Weights of a small image classifier: 145000 training examples.
Rows from block 7 of a small image classifier, named by matrix and row number. Rows with one number within an expert belong to one neuron, the router's apart. Each number is 500 + 40 x the weight over its row's rms, rounded and kept within 0 to 999. All counts start at 0. Numbers have three digits each.
Before each expert's rows are labels from the 100 images, of 14976, where the router gives the expert most weight on average: "responds to" is what is common among them; "peak on" is the class under the peak. Only what is clearly more common there than usual is listed. The data: patchworks of several textures. In brackets: how many of the 100.
# router: router (model.blocks.7.mlp.router.weight, 16x192, trained with AdamW), inputs 144-191
# gate: expert gate (model.blocks.7.mlp.gate, 16x192x192), inputs 144-191
# up: expert up (model.blocks.7.mlp.up, 16x192x192), inputs 144-191
# down: expert down (model.blocks.7.mlp.down, 16x192x192, transposed), outputs 144-191

# expert 12
responds to: crosshatched (40); speckled (28)
peak on: crosshatched (31)
router.12:490399452503516517525483498504498519504586439529545529527428544464522521543452534533461497520548498491504451548529581499460447401573498453496580
gate.0:478520542437444473471486533577510492507466526523439498502491515515454557435478450542488501486530543485468574500504473505537561516470544520472443
up.0:525627481520488522450539473497480436475505475495545510518519473530525433524554501504520560593482529496573495478466468507530542528546541473538471
down.0:424499459547517429556539538513550514510499440477502482497558533546495635537459514480516463474467485530529459524558560551483499459525576454489515
gate.1:482515526448447448519487476538505488522511447567537488479559513475503503442478560580536511465491431562474501491366467499450521512473496445523491
up.1:449470523470502538520422524481475462545537461478475543450506556513510561478499547439445461500580489471552591488439535511542587475530467521490428
down.1:447493460513583498488519525525486528508546507534544473463583461500520510578522409513447479453386446507497492485514533504456516490525485505466476
gate.2:441552479541524566524535459556460479498462526490442457503486477533480552553491440543539486504554607547520500495511468569475406514510439468507593
up.2:499490510481568578531496447535490466504478500526445494457452496473457524513482455521563497471550573550527489503487461536491432481507442443487584
down.2:478487487427558530524460516528543507460510557461432521535474449537434540553439496492504492519478471524486571506483520498509523438521427467484518
gate.3:561486515515551503505470559535534471478486505601463452431547505474556526545514491557576524546557457493497416510475465549576507597546490503474472
up.3:498491440518483483514466443501549425502431491532470448485441581472571533511564456547565466504562505497543531492563491520501457516548460476554506
down.3:501538524532529474519438428450491538533472464455527428479468483527487509554483567553500413479491532511500458558448507503577469407460524510432511
gate.4:527527438488444499477505525588478556390513429484486511520562468493555515573579456510499521504516482399485546496515507560437474455504451448571523
up.4:579477476508489515479493476539431493456549471576459455515478490457502449489511488514492496463459410516526496403523508535486443527483441538586561
down.4:493473463530498426501499518578524578434525532567545473461483541481454487492536520513539522526506536511399521498415433551455413503513470546562515
gate.5:498523532512511501505488590561406489516512482514526523523492542544452529555500472497517478492441504525479493494497502499511540541483549332530510
up.5:528485521473548509479478622567417495554509442490534537544518494563441547542517444486537459491407533502483519468484479513540560520503551345507496
down.5:480535451531551499533574537481493473557543603532418511570495472464508501447461505525524538531571519455488514475536505470450436473478517493484488
gate.6:513455572470576482527430541522503522475512532509550490470487510515492547477451478451579482520522556501446546460489525526504498495500493531477557
up.6:453548482535388524436494507509531497494456472469485543538508543487479483500536491545440510473501509487494456565537461495479483542480490481522433
down.6:484523522500510466514505580544512483495523546494448424478483470465498525515455543489506487477548468451498471441514537549548493530466560445558488
gate.7:521501494533585471513518567507462490578475583459483531504423513446496525560388517483536466478516465549492429517475513558516494484499547496493533
up.7:490505483492481539500481447499541475439512430573565513494542470541515494439581522541440497580463497530524535495538500530426476546525459474537457
down.7:537541526482473508480511468464550469471477586514530526537492477596496473459553527588473480536498400461550498419447510473455454545520456534482500
gate.8:483479549452445436529519459422570461522426473499467529442486463528507414538545535540539515495525464469465457496493588495510486537495601501467527
up.8:514481577449454459536561542436475470537468487515601560541512503476549474560477583559489450498526459465474474454535570469534495511517585470468496
down.8:546460524450467488488463517426489578557444497469556508453498462566507562561507529532540536479483465512469553502562423503508530485494575413549539
gate.9:509498526537463540520483493517547437478509462536509377534634490489464460542516483505466474499484511451450510547487495440541580497447527595518551
up.9:545528493500496500525499465542422538546542558501508485538467496552425558461506426468491527500471446521512473473604439498520490516494528563487449
down.9:547499481506457436569497493470534503488528558512472509535558425533508588467367497456552476489486493437512477504555571488521497501563510472487446
gate.10:553488524495527444531462494447509481484488501516533419495447494456544499506442469536488513503465471459456516499547441499470495518497510369430545
up.10:457530505539486495518537535522516520479560479504486552531556464551461559528561519437478519541542528466532521425511568527509489480508469599546415
down.10:538587484466515564545576526491489546510538540566479492572543479474455494455560509471538550422503474494441458509442539441462486520496517556518524
gate.11:470513587528462567523530455465472500478514501507549451497500441493497465517425452568494448487462561583506466499539459453465444490514449490470568
up.11:512504520494475519562532529527534554505483506528514486529585397466500469538484481506436487497480500540515459496495463460438533579448520507547549
down.11:486514493469512534508520501454472432494419495598515493515480415465496490446512487500550536487521510511448494513480479475492476444522504539469548
gate.12:503521530483510438482502468423470529470517476512461554570535534561481482439521568525495431463482574592392492478525494505484469527556446490518499
up.12:494439547525502533556534524549524553492422466560500550482566410515606521513492488477505461533532372460447476601458533490524491487512493433480480
down.12:483531580537432552451520475496601508463414488479505553482464493575519492472542488506461417495422483504484535463494519607522497435494531503499478
gate.13:509526470530521515487542465391499500514451558432501469524488499517514546447492460448540537515519485534526577423487501500498549477534489528478514
up.13:440574447540567481530568474390537498549509498476507516438526502497489594482550484435517534523486467523445601484511485502485569475481523544503566
down.13:410464486528489431488474553488513535432503506436585504453482506512457540506567487471442445505509558514499514530539589554525478559559468524556491
gate.14:490518526558568443457476458489466525599562453470560527562450531456459450480501447487462565468461464492439518542497513524534458479494540506445451
up.14:476550511554599447479481427520486541552566454490519529564468525458476450495473464487490529475484479494471564510499498528513466518483509502421445
down.14:498468527510484449527495467522440475480497552475570514464465517474530560598522494442507472532567537472515509462479549481468443512546452498445444
gate.15:431530489471507546422472581388527478547538500556489542555460487433488557500506459537454487509491509465538545586487535503513450517519519423474558
up.15:520501496566512455554462445585461527477444507481465498446522528591519452519495573516534451520512502551453481429467461458499539490529516532517479
down.15:557457507508556416489463467524500460563527523427521471455562459465477496489519549553453495509461458527465510471505472459574501473404510574559501
gate.16:547433513453493575442542555514535488502539516541466438573475560530520503595446526474471553511498459447452505517428509501532485510472540402486543
up.16:496475504449505609450532538444550517481521478545510439543505559535507498534416505457448580527548535463489523542503498506530503488520583429494527
down.16:482502455549552443514530455471488503499507507499495466520478557489472460492523501530491537470485511559506513531496443481575544422429516562511439
gate.17:466487488495470456490454509476463464537478490541436434524533532508479488549435480500430560543493498489443496504496464483544458518457556592465517
up.17:515464478476472479536451461524463528491439489489461456546493516520517525524423465513458493568532459501519438480576366518494488509492533476424620
down.17:467522435577463506521574397499557489489523507562463466486442526551506501571516519469458543543505488589469502483514514536486503476472431594491504
gate.18:479531449517521543487529411471542589501524501472551493518473546572491543465488486508546497490512491502508473489491490544467495473461420462503536
up.18:485513419497578512509478488475504567531512488490553507536534542533555537524472471512505495515533552485518517514487407568509491491485412452461521
down.18:484501600498566526521488567562518517484464472508531465498503568457520565502530511513541519498478590481510551400571497483491536510477495514507521
gate.19:501505516512475481506444526558481500519517521485512513469499574518549527584508411499532551548470560523480508524445526472501496534556512525432445
up.19:508488480515511459477504486514496499457458551552480521537506496507507555578499459473539539511508570536518509511487595495413447505541458480485454
down.19:540507543572513487478509541512456439550474479482525430535526565431509533461438528573427536508452471438533455565506479507545502523444500573523474

# expert 11
responds to: diamond (89); patches: two (79); centre pattern: diamond (54)
peak on: diamond (82)
router.11:524558537538443507509498462446491511464497526425428495558539507465494487495536467505501495541519580424592512508499425467497471436495514540540403
gate.0:480502471508473523426422473523453505456418573564544447466538480544489466561511461508451497440527483492445465530436436495571473451480488451434478
up.0:522475500534474490562499545493530509545614435458477565510454481437489548429499498524550507561492462551533548487563514513468522551477439550511504
down.0:476527494469381560544554449478464489481529496500545579533490433515520494482455524509492563461463475491512535535538561505521518530549476533478542
gate.1:555537488498450512480519468552495516549487515480414458498493472556464528537574526527536497546527495472500460464470505434482550545422470489527473
up.1:503574490517535520463541463633494498540440510487487476497564505534518545527520519572557477537528564533486453472494495466558563538468457454529510
down.1:523460546505470511479445457552535567543445471490491525508580563475522543475499545461437499520480521422510507454491520482525423423561493489424526
gate.2:520494498483518482508462536486563505526492524438469556579539521516464506486577573489456529558481485457441482547493517482442483512513498464450502
up.2:509526525547546511463571553486493468500540449544535519461490480443514528483464445449559435494459514486442534500395495465502486516550533510505564
down.2:494379444518515520523493557438488447539621519476506501440467559489495471413512474449474450428532508510483562572580545553483563474525563462550518
gate.3:475478445487438506513514524486574437505494510464542457445587519552526497471517499562570460537537506494555503489494477481520494538535498589489439
up.3:482467426488445509527484515481563453486510511482537473448595521519506471469507503548589451492540507518589532495496467494528488518538496582479444
down.3:464525526488565490466432468540499467492457443477413511538507454463460533484534484496462524506481557544523537525491513475475459541486551496550445
gate.4:497489536475499517477467473448433506611531515485551509505530529449468518490487483583524497474453515496536519442508481490504463380568506513589422
up.4:467421508515559546510432460447502522554507543521526515515460514467448483476533464575579479449508496509614493554482427464462456413530436509526467
down.4:489583562469541498470522484390546456461505520501482506507561534525502526464462502531490465445570602421475446485533542495513509592552487490477496
gate.5:515502496527505480520495473466436516545507543489456536459519465436564512505499487458468514554486526533444571489444548559459578441452553465542460
up.5:573473462519541498519486503410435556533539523549479531425510447458589516448438486483524505547495524518477576485471509535467578466464583486546469
down.5:481513477516469541507482431531474510564491476482517464471468479505541443456420514487510512565554478581569531552556459468490487494549482516572481
gate.6:566461474501452528513547507532526444481532540464471578545487463503487532486552543522498512506533546530445484478553532498406498430545622548520495
up.6:548475500491456464525512506519530486540477585469487562510507477493473539499554522497451606490490506534464445464574504469462444451498585514546461
down.6:396510511447545485547499502572477447458489504499481536463484435549467501515489494478449486474459489458510559488510471465470469538433504448503515
gate.7:495431467464515535456527479455467421484459515471501488528438546478434544580475484500534523467473526547487642492504480482485519391572479515458490
up.7:474425481459503480463529483488458460548458501495503494558442555510454506556505539541517482466492524557479633484518486459519521368559533539471479
down.7:498519526473507394552485428461477459520457551499511493466567489485516421504481488480504491516516468488426509437464595536415496555477471469517506
gate.8:468502457488518509506584440434427505575530477510440391467512558579496463428429436537508577509472458488487471462499446479519523459464490512509452
up.8:586496461504506493469536482571486544470530474560473472473492495469499498538453463507473601408501502466439446461472470484504546487491458555471452
down.8:542468465498493491522496576502541459445556548497594543506538545556452437483415519487522544537452513563466499450457487540518466501507520507563523
gate.9:498458526551543397528493487523512521490499520498542407511512540552458562511544464529450508515432499483435503507477522490459464486487470538513459
up.9:546578490465520496527512510553496543495535497557480421534577521506457518496474460537480469502440529540435480552462517489463521524488463535548493
down.9:549531560505542438464510497512589498479524562461570506461475596515546512555503449500543546498490531475439536465536544540516497452509476552590464
gate.10:417542520511480466511465485421505484468511515485470536483521494511460414420518511555549493528529591498539482509422460494500534557495537416543496
up.10:442542500514443482521495514460511502480499530468457561493522491489460453414520543545504506524508582534502502511421457488479550503510490427515449
down.10:499429408464473554552514546507505551538450553516459503462541444506492586501603492440490462519542522535509443552562499501500526425504493489487454
gate.11:437479466536504481528515491553440531447486507531506519493499488485475477481457543519488446443512530522530448554478467520474516466465544498436478
up.11:558528560519520523500498543447490475500524459507542525487516519534523542494519471368545455495482537478575564477558471431533531500502538465508500
down.11:576499400472518465450467482495540468520490539528436562427529553468519453469484546476485507476542513512492513473516482475545517560458529511488474
gate.12:481548500470501508546449565445500503461417508549541468445421490466488538427525490504446497583521423519520504535476497490500490486526562531551464
up.12:463516506453490525533446537442493483480456538522537477443416460461489517456496498501441508585514443523500493552469498493497489486534567555531493
down.12:477468546541518513480508534530599570521475489523475536485472504563454462516487504470597474498521503422561431486477484492508536471428507502496499
gate.13:466486478434473450506559467547464546495522539454516487438513461459487532517476535414472463457507572511493468499485534450531465455481493574462464
up.13:557499498533506560488458489462508480528467461574425551551473532483517472505513468494560551469485426546499530497490453585475467513522463457547516
down.13:453537533475439462542475521454461540497479522480538497488495569503510454500506505449502473508427508417517548434543560454483475585527493494457495
gate.14:535464434568526470505493499448505526454496457515517562493550486518512519467425450418506507511436507434558544425482495476524554509509494512479502
up.14:509490456564505473543507497445474513468484478498539543501541490538529482428424440435519528510421478436548531417439480495554581517486519512533539
down.14:552459464478493484502445501526535456489583480504511519512509511519486466496459474622477433509536459510508497471488451491481458516479523464490534
gate.15:467480509530513473529519583483527554432557472533543575406484479523609447568483521535460540425452493477470451481555459489458512490442460496497563
up.15:429454561478505480557491485529508472467521472517577564412499519529567504553477570498493494518421498452524459446589457507514413457509506511498568
down.15:425547529482454528545510500512544502481553478516402565450488481465496516452487481510506456529530468483485472529480404513459469426452575501554479
gate.16:511535502490482587477527458468544666535496505523542518565491524525473448467460413470532538471469472575493491447502555502517572482478487535565502
up.16:501537510517541453531476536459526424474501497478439453450505535522469515441528599480578518564479541456535475603524553530477499449503496479443529
down.16:512488533544507445402447508474491505535493499514491466509534501522479446462473363463463523477499491482510434483437526496523502527470532482497492
gate.17:465501475511500453429500419501443540571500480471488513475519501502569537584529523499467570499558429503532506440482530525473420505489444492514504
up.17:512478544498488560537514602502515476427526522550541489506510498509402470417485464509569451499466571511470530547499483480540550492500556506520534
down.17:389529465469501485543518550548512485493508458508449507503496441518453488509431544577522525496494511499454478525476519505483549449516466487478547
gate.18:513504543479518489465476582565535459527482531464542503555510510464440579537483549509532448524476539539522559502519499542504475521492431470579495
up.18:442447481568468534566539511502467500486491492497504546470485538480551478466463467462413448404486401527456516527478485472468462460438554501470618
down.18:545515445478478537456533486592504480450509470492455504550563426485482462521561536533472524541487508542528541545488460515512521446437522512453503
gate.19:501558506502533494525537509489534527485505521524449505471543568568512449544503433467522440596458485492463554510476587458433501466487456462510521
up.19:520491493514571534534509479493536481507488524554524468460542559569498462541505435493548422552464531478460533500515652494483501471474509460494553
down.19:565463486385544508352530473511464464507465505535509533477528534519528559468493444512540464550522541559498478527471569470486540491539449609475487

# expert 6
responds to: patches: two (82); brick (39); scaly (37); centre pattern: scaly (31)
peak on: scaly (31); brick (30)
router.6:439446580553580471491463564520574515571494492514497462437467505497446484509509450501549504534421492556524500485538524536525529528506470494514498
gate.0:537487468465415475478504529441519452494513502583511457546445515549453542496499486513534533449521511503488441500518478432528459506414479379464519
up.0:461491568535557510483504463565529479497466537439431504464552456495530448540508497461499489518478511533522537473458494556504529511590484576546490
down.0:566552495436502485539551513502479449516447383447421497471548571520524498541509501543491449540583503508475467523466443460499562456524533470545515
gate.1:507429553453595522429434564478470487485534471528465553516503446464433459558537444494478520511511499541538527456511511505471486555573549490460492
up.1:530543418437503520491510446461500536576442530514508558505546492496561532504537498532521528458461475482481460506485422517518514473480601540561472
down.1:551531456464492541476558492567481510523453548416398462476520482537519527507536544469479464455492573441444434505425524495533536484507523508483558
gate.2:497482498444552491533532513465492595505498450485461492469452489540498491602501513559519531476600566546523488504552580540485555504515509533501499
up.2:459516514518446583548471486526491577472513479557542486515485570510527440523458457491519466471493504542433517545583452506500531480539583531510475
down.2:443520517553553471481548523479493480518484497482503509489458446551518478526529487514540484551441516475423457495521585535538444585489479503453470
gate.3:524511485522467516486520559481594527519498469501460512424488607555552531464560429472488472472478535461532462517478463523566506492501453528471393
up.3:527533544485510453484459470504403484494468515472539456557534407461464475521441550529460518526525406518478549457491523481442445490468536483533556
down.3:516495498492527548618558494479463546524478455480443508525589471494496518457506432544509515539434416510532476528470516539526519497550466485545445
gate.4:480486513501540465496509485539460436475464491559475469456492504541385438518519461512473519546485548509459533464468523529491531525530342507521526
up.4:499494539471529456507467482575534425504487465506454545445454533504395434502527475505486543510488497530455545484486525548459536524522371485546501
down.4:518497523567556539523489508529462521513516457523534501526455493482490477500486466462528513533487505498494469505465451513481514455534499510492519
gate.5:513441550492511497482545519489540458542471488511492478523494537579502507516471499495493517519517503513535501532611452530546493542469538505526500
up.5:527488486459501483555552524514492428519472470504527435537505541498544553439459509527495481443547489523537463458618468542488573468515525513493492
down.5:545560541486511528519485431450469464444504448511450505516459451543448499521525460538485471490521470546544530535456507476459422422539527578475455
gate.6:576469469478482464485552460387494590565475490520488476529455493535433481556476454439497507552486487531481488504443546549533489475458555464483496
up.6:458545520488511525492463533582494422457560517488493527528561485447569587482543515564458552455524496473486515483498467468440498484568448517512531
down.6:439520492550498483497458541476518501511525570511451526490514491519500475528475462510515550504493429512529558537483607491499499545478550561461476
gate.7:537537444422497530504460587540499530417483541504517556548521532552507459459513445500437560457505570529429533515495474526487558518456540507539445
up.7:478524504479399514468511491456504459495495582500475528515439464504539506470513478576516536454481466488555514446411464474472514503532459405529451
down.7:522500461518536499482494513496497452554508500523491508501463585537503501515568531509485489510476524540547462486517513505471528480409495459572554
gate.8:571541491549503508477494482561498497512481491539486485494494499450524531540586524526468474582508432504483479470492528492502567485485442570528484
up.8:515507528463532512548459555470440431503537498430475461460445539491464470455461489486534512446516521516484548520571498516551448500512554494495493
down.8:491469508479494534516471512473520546472488529510560483534447464498513516541507513556558447427533481525474484501511462536470505520481509547492521
gate.9:530495567501457530513545510506468484535503501479563505475438518492477550508466607511435496479547459523475545512483497466444415486553534528507452
up.9:466474499496597458529533498360544482494514537526466571551536524467452502519505483515498508545453514450473481501515501485508542538482465515532614
down.9:457527551514512420540536530568538437500442522561450514465475449479474547482579513497490515521413496509527546459480482513502519600546482495523466
gate.10:446553476456480491457534497545451539512507590495429486534488516582488497507473560508534444480422555496465437537486492562501494507523474488554420
up.10:487467444507562448528509439520565529555526536535460552446423547606500443434487513491489476490448470483505518530527508470455503526485549467555440
down.10:521460465514528506552486497474445547482553550525476526473474561442530520446460489465466547532558457453487523533495509556513508487490523517453512
gate.11:549548500472511528497463538467444443479500525543519458556605430497518526500540496547455470601498479435502463460520499523556490536572493537511491
up.11:462491479543507490470542459583571582474437486500494566466450538478409434421466453480503472497501502535463532512518491471410490451456469467518487
down.11:516492438457473489484479459477596500496460502508468516449530492459511426567571497566537482504497562483522459479513489501481479517484524544522538
gate.12:483550523472470489482565492500424472490501511472497610529511536510509472506443488489467427500466504545489530517500565452536502463558472460468498
up.12:500549534419504503504590528483450445458543504511498603517539496518477463485414509484479477470488547531488572476473545481518526444573476434452517
down.12:473502475507509497481497565523459579499508457453529598453545526562512536569500505514522443471488503411392450462523515483511520517457515452474501
gate.13:436493431530559404518474475480631507513548489493563443488567483505521495458483522501499513487536482524448513543521422497504489488496444450489437
up.13:525471510440462527501452562503436511519456498497489513522464458509450509580518473499506456482433491486530521536470495483535514540509584467541556
down.13:467484501580513536453473418545531509511544500548538454554547460482513508475588528486528502528485539479489518512468535484536507481489513434575555
gate.14:511540525490437501533420514471486506512485491546552555475459503519478534518517450481560477467458484443551515587515584538531489489412475582570515
up.14:496562507483424535525432495480472506493508497505547521490460488519471558529501449468548478494471513475554510588504581548518486506413465589557537
down.14:506524496558516474529413430522454567520493476476497495480544513518490489474479526525449482562520529465489476470490417495546517504531482552462481
gate.15:502506456512500490543518434537502490531486526481514555406414476511445531544489588441450475523488523486487506540413487496540561491507444465468454
up.15:515488478507528525485541467513503501493498482424433564487457526511478551488498569458424488495504518480484448534479460523551552522505495417464541
down.15:534501541446494544457630485486489461521522447542495551507477487507473486556470522517473517531502541533569486553563510497483445512510502470458492
gate.16:470552492546509493513455572480536497487481436504465467530572503456605508504432434516460520479494490516472536459442486444534518504466404514499547
up.16:486526516542502525539477543468561521487512419528476498502541515458595492516425467499435557482498480514466516466470496454514542548468399525489499
down.16:559411509532540482489539577505492632533513531498535535461526509530462521547517517387495478552523566477502507526567519484483521410453510486553445
gate.17:473523465540420490463490442525537481484540532502419499489533499576475521515530481456466404428474483468483523411422539510455533425422425441521443
up.17:473524504538513499549534461485447463505507526488451486511519493526427394523467517469448465476504453470479470401522551498442512548515460479546461
down.17:477484480508468480535533509519491514469510509433493571463529451481519505433551458449498478506438483476528464488435516492588476534502496501530506
gate.18:394501447483510511476559507507463490515527497458549599533440520575553461518464495516517427500472516583509444585533453481513529615503528491527463
up.18:432480477453443472456496540534542464520564470517569511491477497583477531520549420512606442519518482462501515519505554467508486506499471420547431
down.18:418519492441442578511503526487443489430439490460484564509501441508552491564521527537572504517454532496492479517537462476550473498455537423509546
gate.19:536491500504513519532502536538496495543503546454461462502516503462504507486508455561443485585561452508517467432458492474550553543474458500427515
up.19:445523513487471595493499482469506524446584517577437474438547489529596529478523490559491444456524522492501514469460439512477552523464470506495509
down.19:424496571503499510473519500450525495455457525483510433465499523507561559565536503499455522508521505559544510582585541485460495520560537522503516

# expert 2
responds to: zigzag (64); patches: two (54); rays (32); centre pattern: zigzag (28)
peak on: zigzag (58)
router.2:497495501456556467470536584484448460517484554482554442474493473473546500528476484551541532473520461475508504481466549511460547484495543565494510
gate.0:422495546478553493559467477467545500554529527467526498489484491513496458474450592489490496404468582542469488554436495509515492545512502492508447
up.0:539493514536489512523497485537458497444491516482572565495477531453530552510477478502523467547526519425543520436550554456539603521499478495511549
down.0:561589532537494468529483521533512511482573484412512497490562435506509501470453491489499417446525600471537454468457506545537504493483522447542495
gate.1:562465496456494499482557503489530445539578473482517575469493515532455423464448516492522549508497576510517459463495480536521524448466491480461515
up.1:552503545474502486495503476507449534498459482503478463542505511474523526409497489541541476516510436541521492458397440547586460499504545433593526
down.1:536628501505452500444528525537550499524451535479499448519488499522480525489532512507489515519549483458496504496525553432552546517553474515461554
gate.2:441493509474473538479459502519548486531409503530538540491537516513550451456562540492519529542502494566537425513601463494480484521490534501539523
up.2:576486509494523477479537489484486504454547517471422468523470456509423549558476442528478478495499488462478563495397497514511508462501475481468484
down.2:494565465486500541489428490433508541496552558597489500476408513484488440506513561563487472480539437506473475528525510502534445459503455492446482
gate.3:483505447492502517494505423496486457496416487427525498450502576527515461464488443503535386480515482559532536457490501484489446496509440498502517
up.3:516517518546491566523556450489509455458418514449451469456562521474519474472460475512446473547520456499528491516564450541448476477473463442498564
down.3:482543428479482494461473482448480415495612461545518506519530621467545518519529539443430545454503503574493556547522525516491463521515469536467527
gate.4:557550416527460507538539529462456426489559420516499516477526540525423487443499522457572464478483530465513477510504519474525527499483457504512463
up.4:481429561480541505470475495527504581540429571470510453546483490460556530535503477559455493541495466555496513519515422538504494504527541496490541
down.4:462517565499581534513499499423521453502611469454491469518475526483527541550521485514455483527442510565504546525439478434499467519550471456485511
gate.5:568441536524569547479476516393454525554479479514459539447499541579477468528519515424581538406417588540557553521487525466514502478528479421501487
up.5:565444544559539499484482524389469537463497445504476491442468513562507463496514482395556514468441579579530571511501524473487497480501514485490482
down.5:477484480487529490469472447524469444464450454525554545503514512501504444517517514514520557528522484499529545542514565540481476521424537531445517
gate.6:529474543470496442539508527431411537536536506529446495473554454491532479463432505528518447419576506482468531505433514511481513580567583528567464
up.6:535464553455504482505522543423442522523527519541447502462518447486517472456441527527547483425550514450463503487437501537480525550548584525508484
down.6:519496510474508546524512490481520499521479465476511475548562490557482393499499446491418498504466477516453556500496517536500532463537506490436510
gate.7:515507500454481472510573494507587526506513513505538520496495530570519540513508491505513509587516511510500543447520495433577525464496545505443487
up.7:477403481477475441484549533510475514475537519514528545509502547514559531536501522503492501580499492531458524476537413445581548471505529431494512
down.7:553459489483530523446499505548440466526475460518500468515481437499491530554471506506553519584405570526547496502495504500471463503513509549549490
gate.8:492479477490522442479531527464499450500502578577503464509467524471467548511523525541473552440524530458528447502507538540465482499542493581466454
up.8:417500513506486505485508470477466496529626466533432575465494543517389515527462534513497475529553564538455491503488552532482513504487470461466529
down.8:452503555503536542495496435555541525516619494460473495507494509491540447450540524505532503501509475553459529512490458502511486470482492459499535
gate.9:479498469476469519468498452439549483476498504520500474526528484497584541407508466476575499582505581450422513514580436499433556480492561496435590
up.9:522456521456543493463508579525468489484538484554518462516579500457552494532560407541409522419570481483576517477498576505489517508468496484507481
down.9:535493483451429531573597467487509493487503501484493582492524500572534503490428519506583467446445459536578493507507537587483484488569492501483516
gate.10:544545473578474528506496506457449525526533527498418551541457495459514549468509460532520513519535388471482457457528554418514473499476522513489499
up.10:504456540463498505464502508525592528509548482519508516522509492521505520501466529486504535490501539535484603505475437519533545551535446441502513
down.10:517488477560492532544443463512484473546470488472506476543515495445524530498506484516512523489501411605517522538495530506574506532485518516549490
gate.11:460475489478483495472466466473429447449500534487452515525430513467498469533479488503541517521459566605565442479480469529454484486503451483520466
up.11:436518517488510508502479514514411422442496517460488528504442488473485493532468530560560512522457623543539448510484459468496445479477438510501479
down.11:551530524521413551522453494470516512496547515522474531483543493527536492390453574507453507494500416459480436525490529502493446409457472462492483
gate.12:537485452525434492493504473443485535553448494534551493452474497449462513520539543513542525544454521522509460465456533480520530498521465528537528
up.12:512490465530436504490500448467467546545434504544549501465455483432462526516556542488521528533473521525516487484477537467531510498510458530539500
down.12:546552509615537492435470499530435502489472443443537516520531564518481540494498481526564420497468510468574518492500498524534504521428497422447483
gate.13:464417388505524523479495510516443527516529534485541505501508509483513533554489515509490346501455535462469479516437522519461547459467514485486527
up.13:476442409533510506463469441472510524546532526483535539524529484480515532528446520473481334478474506453457482552448513535482521450492518483439507
down.13:585576472395462517482421488557439531567500562490460513488527469496527480539527528489501462441519552488433499535478472514560549507486490463538528
gate.14:538492465454481570510498551495491572580530545523497527470525572490501567521536520437492507490559523511459496492449524466478461417499516460477489
up.14:427522552509485479470448549506552522485511458452444456510515525495511463497471487555550529536465485549465491494503528473526520594530506574531541
down.14:507508474454476516411548484535461483454497547493490477552518485488506503518453526499499568531558531394539486462572477508530441551530485455502461
gate.15:504549509481449486482507540523508567502557532528463514572532499512498471514491558411459514474511412485488517433496569541472544527489423515530556
up.15:440444517458538513498453552538541409505433506460530556493594488528527473475507475623519521516423527551525531491555497448459502472455513480446461
down.15:495522529499481438404478590526540523473525541519468549517481492518524390487424527585517518502513553565512496502465482551460475515490531495471514
gate.16:491451455520508440479524501450534543471529497493456466467507530508533495559471516498583488527414552502519452551441434476505515382502500478489577
up.16:504432452495480484480536522456520515488521522486452482449503514495535541560480499521563538523411525476477441542433450494514533400535541512491566
down.16:461515507469516455512447507455504497485521515567483474512521412428522517523495522495554473500478583498495542463492493479496486547471459480529483
gate.17:458507495456482591536489523600416463456510529457554450474494481475421390542431478493524457511532499542493521462533481437548490522492460443557429
up.17:458491513491483569530506492581407455442491531459573440480484457481460380539426498514525486509541510531505522488499501444576480527485511438532417
down.17:420527421494433522600465546583481496516558425458515516499502531578450508490424500522560520511507481529537452509449492463463486439524431386503522
gate.18:441541514471554433445524463542485529445474525462497442544522458513609455483521480492557509592560475470515501451538515545472457503496497463441446
up.18:509517483467465487501548424540489527482495590471419461476431496436500545444538514486506578559510431482558434430499523465455464473536435443462562
down.18:502503536450554465555530512496523494530606472512506519524531468454526482485517498484507482541440442515513425459472532563491465468482599542515466
gate.19:468481512487619488515578520572551486437502510541446559477476505510539517456580484439552542500546371447483495486532493422481545481473475515465532
up.19:460455575509519453494477493531568502500481498498519497460456432566534459564524483523517497442454617567500536538459522501432545501510536422519483
down.19:508459524438537467494535524490440424512423476535516507442545526552492448525500513437498519506538534428483510555559482471457507495507490456509536